A small spectrogram enhancement model, trained from scratch: log mel input, trained on single English command words and digits, spoken by a formant synthesiser in many voices.
Rows from block 5 of a small spectrogram enhancement model, named by matrix and row number. Rows with one number belong to one channel. Each number is 500 + 40 x the weight over its row's rms, rounded and kept within 0 to 999. All counts start at 0. Numbers have three digits each.
After each channel's rows are labels from the 100 clips, of 14976, where the channel reaches its highest value: "lies over" is the class under the peak. Only what is clearly more common there than usual is listed. The data: single English command words and digits, spoken by a formant synthesiser in many voices. In brackets: how many of the 100.
# convs0: first 3x3 conv (model.mid.1.convs.0.weight, 384x384x3x3, each kernel summed), inputs 192-383
# convs1: second 3x3 conv (model.mid.1.convs.1.weight, 384x384x3x3, transposed, each kernel summed), outputs 192-383

convs0.145:487504539507576477498439485487581514495506450538488468536471550499496504599539489542504560490544498486386502561524543526494480512560515522513546533464516506517511361509502508531517517489512422447474522488628499519565500536500529505489450556493400496503533483544513568496452500569513432509476448580479426528439507457486534566471515478488524449543492447561427491523538492540535484601508497442531481429477482524522551500514466512463472529515469516436552567489486526537493485474458417500453532500566499474480469512455535478460471472533495454550455520444521460517425478499501498493
convs1.145:489492513547498468497542467556478462492490472472474514442508610596481493514505511499493493465497502542526546469511498493568506561489498520461500433495455419486510467443505481504472465558494545489508458508486482465437508494432494488468559528508542491459513517469497527514477506500480513497606475508503541499508500500607500491449468485566483491445437583515471514518444486435449497442494582506497515408488505503461499511500459461489480451536518442480503483546488504492503454507507503494543635473493517498499487465505491506511442517496424503438539503579479439435589501474495485508
lies over: /l/ (63)

convs0.220:485432473551556528501455541463465489453455484517461477505578488520527514475476414493491525494494543517506469447497544538474487492513475522492528509425467390523418529502549497506509504493473536527424534491485590468511429474538601451501452460497486524502505476487482507493524483497531552497440494453503551532495523491503444562442502542495554503535433470469557527474484469533413514499528534449525496476462546503495550482515513531456474452520472554495529437468431586509479565516495487557459439498465526441503461500498506519514522564466516416516519525443580546491472496463508483518
convs1.220:542560464495509499491600502566533548515544467464439495539491463480498464508499505534494478546541521624471616500499511495496517518417506462473499477582485468501478562569498511479462554468511527495499453545506518453557497495523504496525465438501483369506518499524502508539493491500509556501469502501528527587556513491519482499523502480498453522579515505500547493458544483504514473538521458495579515487475475461487516496494534464547554528505481477493496526452490513459499491512513492477385482535518488524511480512468506514457395466507549506573501506547430427478488508489506499526
lies over: /ɝ/ (28)

convs0.355:479507464470529567524487439527448488509512522484476490484470488542460504450415393488482451519444445478450499462487511523507511461505542529461493498489473501551508509477520467519465504496548456534488471494450572452461455476496428488516409562506470564541517486472480484493449526483455511484513527521549610442507460501502491614437483526482483501451504577479591512520518493482505430463545516571476495497499467465527532485510519500432517564443487467484509514488370546470414525529486505559487493495544508468620549567454424562521487526535456536579467533522419502510556492464447528505
convs1.355:537487511529498461472464487472503467494494458480471485469499525503521569497495510486498470539493464494481493361499506496518504590414504487505501516480548529492492529459494488502394534418501501504498547486508508558545506470548509498518526469501601418359507500465503488513536529487568375498512494503475499565440500486558499509414502508542506449557497478493532510416615533590477478488489477487578501543541556514476504494502524494670560619577485434524492454506494501555562444490489551495461449460497487480492458494465503499501493432510609431497480502543534495491473497466497493386
lies over: /ɝ/ (65)

convs0.216:523573599543539528509479520504534558537510418583502540524488541545520532545511482489536461560478606533484500537451554564492507527446513424488488520516519560530523485509494514573516545547488482477511540581572501535500550461504576518530470666511542517485478512548522547505514511516527581553491465476536494563473524468521519498539536452416443564536512546580535457472467522484487483510577491519515517539471484510489454508543531490501480505426501472461520523480489508461418453503451511522568536475520547414436456444464439540520528538510542471503465455493501505532552484411517497516
convs1.216:541557366470498514514532516562534517508392507412510463542460490499493532502512500500485500497489510501538594491508499498507478486527498488502496473481499470486513505513506497500520478548508513508496477533487490473470485506539498500425498432499430514398500502504496497500542511482522381496515503499512487485535501499505499505527555533520611461535501433512543490483454473596576446553478517497545486546478491550511498513504436556510561518450555593516508524544511499488574546484505474486401536476493631512520529525491476495512517397503422542583545510472533616469502499484498503523
lies over: /aɪ/ (29)

convs0.285:487481574500490470504484514441449532535480538588488490504467482442484493519566441515492494541461519500476444457517539471481505500523541468456592456527461480474499559492479475488472520496519479532426513498525582469530488471505532491433439491539507492482522448466469511426506482467515514503476477477586495485484514470498548483421455482450487493502528504475497467507484529492484460509575481507480527496500515491443459494536504472451450552461513507551417504457565513571501514590531584557575545490510398518501498463487503525549504547521514442474513463511550505580515485491527489536
convs1.285:526518509410495514505467478530546517507522510555514477534486473540454497475492502541445503573474477457461547543491490496490528460534496455484501469494518531489477627491504504495539506408510544509506466512502486484560491477520499510486505522499487489442471503508501505559516475489534480498491496477506524504493503474471495514406509534478520512503441598491594505388572516557492426593553533479442503507482554476554495496512456591580483502475506498517475525448504493414477523500475493484411462490504537523517513616417524506397483463502468460508523512511457502478447497573506500494
lies over: /ə/ (71)

convs0.167:535485491501508439448480472478530492480538582485542370460482440456535530457461530465489491482427508480448442463455542463485510513487453515476508523411444458511491478483521475581457507464455497547459506485493577469496444466515494522552468501485488461512497476469505481497455506482475511462486509435498507583464446473517508527474530530460455530526453499465556495560525522573483458442509540499465490560509488496521473490466556511473475524423540557476516565545551555528536471487503497565395499459557544473501432434472476498449584512509450455482433451492470546471515464485476474503
convs1.167:428514526472496497518552519440453524497509376589488492513512515490474574503512505530508493545499487530530444466492500494417505445441497505493499447484462499526517553492499497499476552486503461505500524473503505553552516441400491504551571549505456495504511486540502506435466507496390523501420506491484555559426502491514506490488459526561441566473486509503386493487550485426506520564555396501481500436508548465556505490510571572451481499577475421502494547493497498521425448490483509486535576455491529452513467422533506493546466489492499528368487490569429471559513498553496514481
lies over: /t/ (59)

convs0.252:479499458480508465529477482514423503458495532462526493533455506493492467508530564536469496516397532459385453445473503611469458494545477505471516470547523549487432503487466547460483469475486463548520517483442484510412512474501505499533442520528488471527466465469490508489521472537463539533515512445509624445473483446518522551461465500500500445496545519439541493496533479400513468478544542432545497474447491501581491519516530483524509521482530512531573507435499522492569543496530524493483534535484506489532522465538539500504516472545539463523402444495461509537523464477501541503
convs1.252:589518489532496610511439588440443459511514589373510482494493437478533436523491495483485508367542499467421556455493506502485471543454498459501502479529429535501499405496499496503548506535500513503512506481515507469487517499465510484478537472507492443446494501513510501533470498502493476501463508518470468464498508480478488491501480483447475473516527532484466496472507553564597489543426452504431501572509503490438506494507510474382516573483449427428498546561495500576462495491504484518522555433500564446499491626495498512498486421513433513531505491428603508469469499419509494412
lies over: /ʒ/ (41)

convs0.206:519439532517489513582453447502499513506499520556520558478451495495518476528447572530496508541487565446561519525459477509488519498469548503478537507462529534460495500507489459481489481482532492504451452515572508515535526423492572498527435573484547574544570480540495499469465538518511526520527617477533495489545484541450552432480459475488475555498511523539493550493496442551521403451518585519561490480519422480482529545498504505563538549514546493545461493488583462529515513465538548514517490471409570504492456441515534492554474497503520410558485513595596473509522494431492521544
convs1.206:482537403453501503498521580471468511494524451498485444541492490441442527497513500470502493540444515468467484458507499497445477553409509518466498529560471446503505508511502508503493460392508549503497511520503524477578512510491498503503438486497519387465497494535496503505462487474498489503574505495517533399465501490527503495472557477540541487530438430506583492429539543556497489545475456505404501535477496469526497501494449476499477532528443573427500505475503498454440571499485486484512571533508507503517490545497479489372418435496527534425513500469483537523464493574497500540
lies over: /ʊ/ (31); /aɪ/ (27)

convs0.189:531524494495536454482519473469501523590501502483548475514482528605492585582540481500558546510520493483470501477509468549489476497524480548555526458522457539547546536548528490510472516555501430458486561521478481557517537511530574514498586484522513406431557500488505496498464488538510520498476459530487520464547475583533507528460502494493519537534562503419511465548517562516544433525463537485489529548456412397488476511495537506528504536527555499532516563503539466484466518460484428501559510474584456611521470509439514504501554553497449502546504472417503468502500491509536480506
convs1.189:494492554512508482507518559539528549484510398621550480503464562528489445519516501497500520546450503555522431475524498494542549503458506510505497479531534516512476468565507503477502455473501485485487521511509501517487512499468501487620439502499474459532492492541500490505426493481519540522508485489453488496524510501478494504586426411524451563537431520490478474459470492425431522497526434526519489511462494476512509506506463487488468392493505443454499497518502506487459401504468524470491558506502539520481493400538505520552507465498605525490495516520423461516527500465509486523
lies over: /s/ (59)

convs0.99:429542547501585513563507489528488445461497518546456365466502483554522478506449463492511498518535493485567458497416467497570502467549508496460485521534483496515484578496528478481503461521512470575460513445492494530556494457486411479558482538514441531513571483468495498490422492514523501451471552428532522591537488541477458640602531565601472519532449507570455469491490443517543504517531478499472451610499471482566497473453559469474547446559550479498438483549527467485522485495526566524557568520424551495426533518452452557457571508451539472559559541515512545521545479572515518465
convs1.99:559469595489505484517502432475467436483477455543522573572510490475521500529499487497488504463478489490518540445501505502425516537389498516510498428481462557510490492478499483482449504434488572507488521508491484483534506464411486490605513606507477454512482484551495516418453464523431569521527488507488434428491502510560493501519493452450529513482546324489546494553551495482527487472458478510538498509490458579430509504512515518422487500471487490461496484495499503502442446513505473510465485452512416474510475425428497501561486484498491487396497500460377442512510498555499504521
lies over: /s/ (52)

convs0.132:504596564539557512540434512503511494496519504540541520495472533499535617490598515507563496513502495543465532533481539565523501524535476492570507473512476513520466497563531496524484537532541534467523521550565476558502482489508428520464505534550473448467499417519542547567469507543567628545455562567498492529520509540560545524433482531481510514552487512514539589533467535447535502549400523441511523488480480473481493529507516562504533512519626508541541567511480472494477547466520512483506502518529539565533471482526473435597539476447518519546416536470462465512508499515538510542
convs1.132:419470504492503475480550610579600476488448344559508462573486526524500439495511502499506496581486531544561472421499499502582524522525499460476498514526542462514485478510511502505553501535508443491493457470508491519469501464515504488634492467502529416527503498502508497540482489502413462506541482493514441427562499490484492493552476476404473535456393472501454484419459502487454509445495513495504494528457431467583502508495492510553511433547500522485487426574505499553497452492520618479460592483501499512502499443540478498415566465500558558502497520528459530493517496465505488552
lies over: /s/ (60)

convs0.262:493613497530500441459469537490494584488458484630492518473513494513466511505632488498516575498514490520434564505491509478504480511442533612456603475481551492505512420537492504488506435506462525505423479486494464517494512512508680497528500563495515495435606440530452521501401492500522558517513465501487531473489519522522543460443507464484466511493500515509494427506509473461489452547460550424479520376468559507452485511474576465518505491502543510498497494460456506512547494485484493495450520453510472463469545524505508423497503472436505472482558487565577524448480522473498505482
convs1.262:595440462473502513506566451480447493493538579487538473553495496492510391487497503513493508612574514461534449453483488503514480477614502430477498504517504512489512535470497494502475492460517529501498515511500497475610500467507492506510416504496486467542499507470504512490520497458506492493551503515583576442470501485504503504482514539447486531489421498484563505482462493507484472520509513509432500547460479488600503497518375493461466459500522515588498486519502504469499419495518430497431497456497503510490522587486501487556492468507436491552518496506523524467531500552501511547
lies over: /l/ (26)

convs0.314:471500458540513508526504563471517485539462524514485492486482497511570478568485485496482530505517483496543465515457521527519504571466468462458472446545457486522465498464550520506509480509474534482477492542514594464541487518479493477497503448503505509497503480473525430511524507483532494479470575467558509511563499552442473551533516457492466520541489528488487481513512509511573491510582571531514532670454507482498501577485495535560503503506499482518476496644559529531435481508495491537488646537494573543414414476531470540513577464550560508500510558506555498455526486524462500498
convs1.314:496516498501503483496509407501486515500481424479486488449508478473526529508497497523488502517510508483503486533500501498537454529476498519512498456449516583507489527515495501501447504568503539497503532504495501469489502505473493500478519536497513516562492500601494507422508484489514591494439499485408478604442498498442496504491503481476482349516559546504473504534471437520526482493501524499498498566556436553539501497493597483455485539566518417610500493468513493480470540499496419509533428496503501508493505485456498500494403447496312393471501497507483551512518508534504497479
lies over: /aɪ/ (29)

convs0.260:514584505516574517478421552536517476478508459462518489520458553448451519540522529485511494534440462490469497500484532529480493496552451491453528558558556577432514407503486524537480511501503502495468532571514437470479548458537639526542482523516474496470549483504525445491496481498500480501494504466546467571496500428539470552468460433432424516521487512469546445532466531439472419531522483539519474475469526507537426464517479491521482518394482512496479559443488484516445456512513536486465529488588563413511428475469424526492472464537487503511421361537552462532494486445513479496
convs1.260:497527454494505561508481546404502501511554553477510482452500474524494515502501503484491513519531509575463608439497495501511492424555509409524499473498466515475510474564496503496507391476499476502499543486495514468482484550467506486512519468499532544460498494508498507507536497515477426508557509508568632613429507516416506501520444505534543409454519514501470495497496467518523483510526568494493498473526471483549495484509462453424493504541429447483491359549510500519554534492470400502419499519508548481513508510516499489556500500493462457549509494578508510448432505452498508513
lies over: /ʒ/ (32)

convs0.243:570444601548511543559514497529531536498547533601520521484502494497498506492567535522498429514466544523442510516443536546491542491531462535490604510513510521503518388465492526548491475479549545521501500504418469488525502494563669486487511574479544482436515557466535521435502532514557489489507495430539454441489469509480483482523510465473479506551415476620506483456513505527559477456520533521489507591509563423484478505510520534488438462495527522530503521520518490545425495486542578541504533561473600498457424472526565482537504452484484487470462502505572474561481475504449529522
convs1.243:484470406416504590498488595478497533498486521475481510504480438470479509497508501479496488450471496375477478476492500503529485555434494499493499476585480536496494553590501509502442488569494535506503530536501511474592485482520505505483500505495488509477474502499498505441482495475560469508505496499417532520493498487478504507518571526549552504439585557502543498449524550513558517531439462491450498507522430485519500511492394539502543499494437503527494449503497497447504572491491454463478480496504456501523523519449487490474482446499421431533539504505461545455515498587502504457
lies over: /ʊ/ (31)

convs0.192:479440573478515413367488496489418489548459527494428515509447463546410482455432566534460522450468469468494499506442536499437510392500455533511578476469509518543483559527481464508500467494481482463485453487457554491455506497476551504475530482454457504489532497500504470519470548456492537490486531506499473537503544527521495540500471569493502516517498447546511605449519550446511486470499477437508495485523475589497498558472505465615572492460399538450528589480498478488568560507488453554505475556498496469492540400469565513543546515486510536509508489463492481505523498514497509500
convs1.192:463551422521494548493446447420563462504528539521531467459470560538468424466521491498503492516527525540472561489515507487515466564495518470498500477483510498480510465476505508504462509410504541499501479588512485533506491514544503491489500494491464429481514494569493507499511489470460527496528514514556499467476495488478501496463552507486489619556542496496480507590449507510535478492447558498455493442431463501445511490517369499445502510461587558519500549665493497449439484502512411484453541510523465508500518518479500505513432426478553479488517495456501475472427510446506480469
lies over: /ʒ/ (28)

convs0.297:511449524442475520554486516521483482485534453431472539459427461472559533500470517546501478529463572476525448531491458536499494459476483426499522470458384488483479504534454514487452490511536454516430467478471382445513522527532453508534451495527445509522533556432500469503555553496502502459494474503556397498468507465488530492455538474461525513452510588434553479474502493509428466456478441534518473475510538496554522506523581499589444491467460481480567473556515498421500505476526503551487527474573497531494417475516489512525426460528535459477482503454488606532529523484456502536
convs1.297:534510454487499518518409546526457497522422488468606458503496475541498474514489503525514523580481532481410570518513498491485509521479497520509499485432550581515501472463509505500544524455485604504500547470502494548501517543381492507545525479503480537408534490461501511478534479477498482513468508507470543522462499496481509510476553474582535518418505551482497496379556516465457482480553511493491492638519500535537510498499534490489478494523447509539506525478495501526540490505490654513499549514510489487483485444565494499458490416501498517444529498489551473520584500463496498450
lies over: /ɝ/ (41)

convs0.121:484541671471481458496492484468532575552492510540520498470437545551567565498469531470481498518515562570465517488470515448521491568485518560524519538433530564523487423538501516502542470531520543435495540513534446498447530495462504503554499559500493454551534448523510540518493498524541513484473514483497540544508507499495521570561486458485482463453584519607516554485498549505430502551458482439476510616489443513479477514481492494547549576534603451508482540506535502563482499502468495486477493487499494442457534500540545499540504538456500529532531471496589507465481496503534515524
convs1.121:513554441515498473492490478489470458496469489465477509475482562527539453486500511486509498474474496466534536507520484500515513504427481448483498421506468477516497455474504492494385521528487500512492435458495479520456495508504511485442513512501563481520481525438509503521495503498446503504612496498489550423522499505523497509508446585462544548454470417499495505463451477539460492516463571507489507485490493526497500504495444558525511404451503586458509422594515506451401505515506505488538409468508540522514516449593502500532506405501602487412516511527446504493461499572503494589
lies over: /l/ (46)

convs0.168:576458510497464424497449527457484470516486460475473441475438491464482501485524504516547470501472457423427438472469456512467466519494496476444540542502463518479519560475485507525473510460493575524515554503517538449425512508488512479490511484509428402435486464460428450426506465433436553486463534471504539473462494533534511474502499425547528467513476467542512510481505470537551495505466499484445491535534468501503520486458462502468515598545468506500516427499499466532581540477478543495453450485552405512555465529458512435484522516414484568493535512565520513543489555523447514515
convs1.168:551492530543498489495425455469457470500532476610452522472495498568512424510498497568510511540489476474529508558513510505490562535431503463485497526529402517513503471552495479486531484508500489495512494567510500540520512494395509515518476563508487591494512502521502500503432480491510570490516486495507482447501500491552507518473461392413507575550448477486449494506506484475581519558506402517495524471480503473371490502494560508542469491504525474426512489419495501522493400503470476485618574502494505499502510429505502492534482552501573479524494490456476406477484499419497484506
lies over: /ɝ/ (47)

convs0.159:550539523521515484556468496513505557473495444588520461553515510439549431452489639460504510534579504481550449437476492617509501524605523484533539475524530516482518516542479473591464521475538472545550504463605628509538477499443501499473459573497484479511481477525533513513501466508530526517529568494527403508511509447531448553520515483465475498500522508471513511476479497486473479555475542474521522475446468492487448490484538517553510553505515474446559505493478541555449504498519501478439480522550562529482432440522504516503480507507509491439504526466544575497489474503516505490
convs1.159:442506464580502537502443475468560487493474408432392494432480424557451547491499498489517497536509538482486530542500502500529517564474498495490497499472485518503510477495502495499500456531501499503504449457497477458478505487526501499507527520499488521487502506561497468515481500501464401500569502506460479497554500500578508518455531505491579483464559504505483484484545487421499505435490476525428519489584542469517498505493511515478569564531499522555498528542502504569513471504490472493538589577496475501496485455517496484463466526496533472518564504592511469569609506475500511458
lies over: /aɪ/ (55)

convs0.178:552462473496457456536551593502522529492458415512528475500467490432471521513561522509503541546600507517440492503484463531462507527488499469457523501571535537461500481497469517585515499480518525429500517501430507553512503551533535472493482483498553472373566547490476531515459475472473512472505543430488479540487547480503550544550510479520621534540467444547497511495447504489467547522484626514520525636524459449438552543462488566612563579518552601482481504519421487546536490517481490425520489542467563508447460516499460521476481530575509480502577550493558507473468498471485495478
convs1.178:517393459534514558492462475483558515495543518515457509457502428568535468502511503495502534552437498482569491584495508499514467489557508492497499407523553504504496428539502498502499522504502551500492485475501503531544498500422496512553451664507615591538501503536503486472510465515550476492452498495367604472497500495442496511381481566443474452491556558491506510546571490556365498450518532495490507494440465497543500490502532463508573447536452500511494459415516495524419517499489413483508481463497385499496527476510498508454542395497500510477517518528452526557512501591498499551
lies over: /l/ (57)

convs0.275:498442580449465458528513528495495470494479537483568543480443420540475453495421557557513532442529509484435549531472421489495439455500501539516542413541458482482524517515449526492529476525487455524497480475545421474409465501473568485532523484505437492485478518437490524435482502497497544497540488480479539524478459564490513492515462535481510560510564463465487563491476572531575460488538538422516530539479387499497530501483582457437555519546594497462477470501560516470457521373554538508482501506562554520473494483474530466494469513592488499489518459536490440521545503465540514509
convs1.275:551568416449492613482453410465558527492560543499520442529479493437434475491506499489499488519485493509487552486494519505481473580504512514469500464418598418482506455404502516499499472410508417492503578509517520487552498456488504504402497495504506423507492503545501486559524496510478513498507518507556467390490499479480505504428459428492528455531467501491497510532457442533437450468424477484429509495463519484514502473484453501446479534500485496586510456513491493468558502521462416491495566530505414476503485452502499482409396499493395511494517497472607560489516489462495489481
lies over: /l/ (76)

convs0.215:507516579503516467442498486526509490501461471519502464450484512554524439514504499469426472463492489477507472519491507487462504501433491555457489434418472536566464564496492488507499457543495503384530533414463523487443530488535489500468476478504484420448486516518510493454515502457500450462520461480546382543496501495507512432472594531571502518565490514481475443537473558547500493488479523484495547526506529522554483510535482501543476459453481456556510552605460473431479529492504500494435532573485536558497510489481507524486514489514529588470478462503526532485468460423536518554
convs1.215:446530468475503488516503540508482473509530515545498511537520516506455464502503506526498506508534466526449527520490495506577471517566490526505499567536539496486505458612497518509518477530514520499506524495501504510584492508432510501490520522501510552462498506447494491504503494532582513498439499501578477449550511501481492498450559511414492462489576580483534496539529538484497493497454462492484502460490537486489490497502444498520504429439431502568479545492495498542521460508517489496402510514479426497496524530503502498464402463511518467581503519514537533424518499537505511454
lies over: /ɝ/ (50)

convs0.366:448515568446484521510504516463505506436496543490456478481485467535509485446451513481499430475429422466399462492466472501462487484509515457448531488495416490450497430455447478493529480504530472490488507462484526444365464457496418504460468500503445490548492429500426485514572483483506497443502491406533574493477521438511471540500489499512525500533439486506613505517528485438523421471489484502481502515503509514478550464483423506464498527426465517523543552466510453486547502537491480523484546459471478565550505463483481467450520535502465537481536481489467567410482508494495444461
convs1.366:482463580501497465512478501547494490499510461538519521497523567552502440492496503581500479555557477484561443485529514503474554492598490500526505449498565512494490535571505501502451540485489487502503490507495509517570498488515507494482532534496531584364496510483500501506495500492477462504527516462488457513429492505484502531560526528447482533432487504498521505486479472414528474483424421495485494547489495522480503485528458511583431385566472433466503473641500497536553539506520551470523570503488507476495496440483512493552510529505543496540483496493491467538557492533496503492
lies over: /ɝ/ (46)

convs0.257:535428501493484435492533592474498499463444483495452527472500505467520461447447446501490539482503438484556503508477485484473475430521494578494476482543479481452465507531459533550461494474489497617467526566518564456481520481468623473498465615496488529485488453528468495488542513491486563464507553553446512529450454537482500489474496556497440530541534452398547443540476498549457536531514547471537478406483456412487548522490471472457507511554531588471493467437444414577552525466460560461488486497534530503487504514472458469480509493449505478525588540554543545458543545518531509479
convs1.257:513482523498497569523417388413529508492562481508582563513491537541493498513511492496502513534505518573478509529494509499523472478459508474492497558491520546503502532457505516495521505534514511492504545512486505454473501464597494497512537543505486427574473484514501514535520489517468461498500503500540515483510497474504497503478463434511535459495527447506479506515526512514530488465473471500454508571520517465548492504488537511519515611542557448559505465516495501504472494500490395513455530528503475535497498547459491498561425501513504463584504495448557518518512503524496496445
lies over: /aɪ/ (83)

convs0.124:546564567540500488487458574532557536528493516509536487587497498470506492511537545490474538460521503527478581584511508519518514483567469591527467466489515499568547482515536494508511492560480527499499533461517541505505509543537644491491470615557523463501457476498464509475480503504492525487485519578524473445513455432520509509501509412465462480500443489511488499487491536421531479467552514500546491530552524526468518496513613533557532522473569479522527519555500469544561511522490523536430585503535454528543518502510479581471544495497522557450467485517496488549529558495513468478
convs1.124:438427588509497558497498487484467483511488478500489557477509591566482450472503499489506502482460525402494504526497486498513478463482503453509495509491534483505483507506510493503526466469500393508490461487506500502407521430458488507515494539518534421526518480489500480473520461525493522506487486466520530511490487509522495507429538554421500536532529458471499493462444486583527543543385521495443494472485544472572499491488460444513474469435599505530489407474507496515458480500487551485479464422524555510502464456530527522523562428484530478522495492452502465608505497498506498502
lies over: /s/ (30); /k/ (29)

convs0.375:495488457458406528560520536436532508495493427535522440486546496455542491460468450498484574510442513469464498494436492506532447495436430501551431535480500575506495501480464527441439485533481483468430530501475449452495516509521437515574453446533476494443491522509529488503508491444430498504474455604481474527467542453541487427449487514496506501444487601493492481533466459539434511443434604484512501571472512454495512510517511479445542595477430476558561468516475461485520515466479512542500517547502514504456518459513444478474455491537412480542479442513395558452525458436460490492
convs1.375:484479388552497454500473532520478485495590520496598438450508428493523547513500512438492505534555493524505460559502503488556539502543505523503504465456457530515503394490499498507538464527485509506508480487506503541459501533497514501524490606498538570465495499510499493465494505513454523487462501494570434587491500481479500492512578449499464511451544545495446494486483490374520539419501488513458514445575554477517496517501500458435525483538424600373489602510501493601585529507488603534574495491517556487497508489467494504542525514496476538559479511508560490575468499451502497493
lies over: /ɝ/ (46)

convs0.109:495529526528542560505493467521484503474475472519477529507457531544475520537480454509517432525464511494522542543499506513476512483514498501606436501459479517539521425521577494475586506500531563505470484529520466522519515534500440509514533568574536516460468542521537505487496498514455472521472483493546544421435460406470481534525465521513490507443546501474533494481494527508475545459449484535499496527462488389535477484478538501468440523513444416480456455465499558479501536504469374532485471494493539543494397465492496515541433482527494542491475520497444500432504462503478531514
convs1.109:555528608461526473501457495494504505487531404551503507553470497448544431487491492587489487398450513415563461520494486500538485530451500513492500519553487492514497493527497503494440481518493478482494485575516483494403486500543501500484520474497469490453499499444497492523516540472509514499405492513406387605561500527535498490558488443427425574592451430502512483554424565476496512521435484492506508501495454523481509504517490495531464459510482511514506421445529498581523441486508585487472528528526545518503481411498487485519512539499454533538462501466510476571468496492504506575
lies over: /t/ (34); /u/ (28)

convs0.118:445519558538543531527464458532522476494504496459497346505442529487498509549567482499556471489537461508513512492500541546530488554549439519505489525534558513533536550500552483478493518509478486523450454484464530510522519489513467483468500568507502514458501515521485496502465476569480439547519527439469474467496515496501532436496548458549490409562472533460492491525530522474478457446466536483515499513481469489506437521501481553541520453532573477513488588463496418502471471485520545494483409506536428611548466494518451505444513523419501564477557431480446559584456452518536529487
convs1.118:475494585531496446499537442504481487490553443558568532522487550594450434504503499521490507478425501554464543532516498501480573463437518506523496470477420516525496403634509494487493484428490436495494407519504508507525496515498499495568525476518519465473491492495500508476462474477518549521476482485569515465530501496540496510537441437474439531522529480490514502481533440430473522515510386517452510535489408460441495502496520465501462417506557509494524429460498508532476421494507539497517592492504450542503485404497498525577537467502600459524468508547439335533589501486498499496
lies over: /ɑ/ (26)

convs0.245:454474583490531513583472464491551461537522576646561570506551463558494469533582544515523553563489440467508496517494524484463518465563479488516482576500489480524458507512467457489538512532502467540506514535436487489480531462531543523485441505510496563534565516473553573496524497449513552562512463445433564466532441537512516473495506423457540493432555523543439538506482546460444499432485516537554527426534499520445524477502493528511505510509478511493433455432510494528440533476492514630437415472419452441509443493513446481516528556423491510543466529504441462460543477461497534465
convs1.245:468551500425499564477526524533508502506551490461455456545490485466501506489514498480479483453537491484476501453491486504584501471482506477497496514508513563502505548575501500502413474470500524504508426502492483506619473465459503483479506472498472500486492499532497500519519483474547429498555498517551445443537496492551495519490597439489493499487432457514620496400513527527504468561457455479426495491517491470495497517502471489576470537510472548519504486539491496464523517483489479466470461526497516508501500654481493496429454494492546472528525496534461522475476492589498506484
lies over: /ə/ (40)

convs0.44:566510533465571448481459487526487546573479515488540537514490547556476496411598561490506545474458510471533456507508543575507435547541455502551529559435544492476465543511456513578503451537521590502525553540546443502598517475489493523604500519536509498556562537533512497553554518517556488501456442465497522544527435549488539500507497495528473507412496517406492484489505462462515511516441488467464489470489450405465438515508456517596544458520462502511483466459532431530495481481481537530480393444484453534515496515459461548495497506517461553538519461482517493550503454516483468447
convs1.44:479517465472499524517460457438433476490472563408455526502496451450522524514498502488501499521505499601495594487499496509487503479405505516529499468505450567508501454455507510491498466506495441508490416524475486435425489639567511498514449482502484477555484503493511502505503513489458389492529509518571502513467506486477491511565396440535495535482491461501485499447514509564520527472569499491503507638478535420527502514489541412504455549542570463559494393537492502492557521490473460521415439503506490545498496523486513535557463540509511492523476505490511426515408500505507496501
lies over: /s/ (33); /k/ (30)

convs0.120:529463519541586496501491470525478539497513559536529412487492512502491493495568430483532589466502528491450559548502497530492544474478485538495533549591477500495493469476487542554475496536528462493539537516564540599510566460516577531516522554525469496453525496446461540536433485501521518464471455470441477487488532507485479520538544561478615515460512431587522501527492460440552547565432491488482496548465534442530543459508533495542567521503493500494497625453527452487521519531468547469476532505619430509546509549496511428487470457516496479539583519440557467533497530506537510498
convs1.120:458450523525505495495467525441459497488552441455492522458491539523578443490498492540509502530503497496563452459501503492523460481473496494495497410523526455517496516454490495504545499486503503491489541454513487487458507507446499503513520593504500411554487493502497485553432490540529483495518501510524516499544495505442507511488468526541447486472518461491528498454437541454393509408362516498550513421511488521450517489494463492495547486528486472447522360573495497508537498504513389499452503461499520526509495472523492487544532533492521542527517500493333429442502500515502492516
lies over: /ʊ/ (41)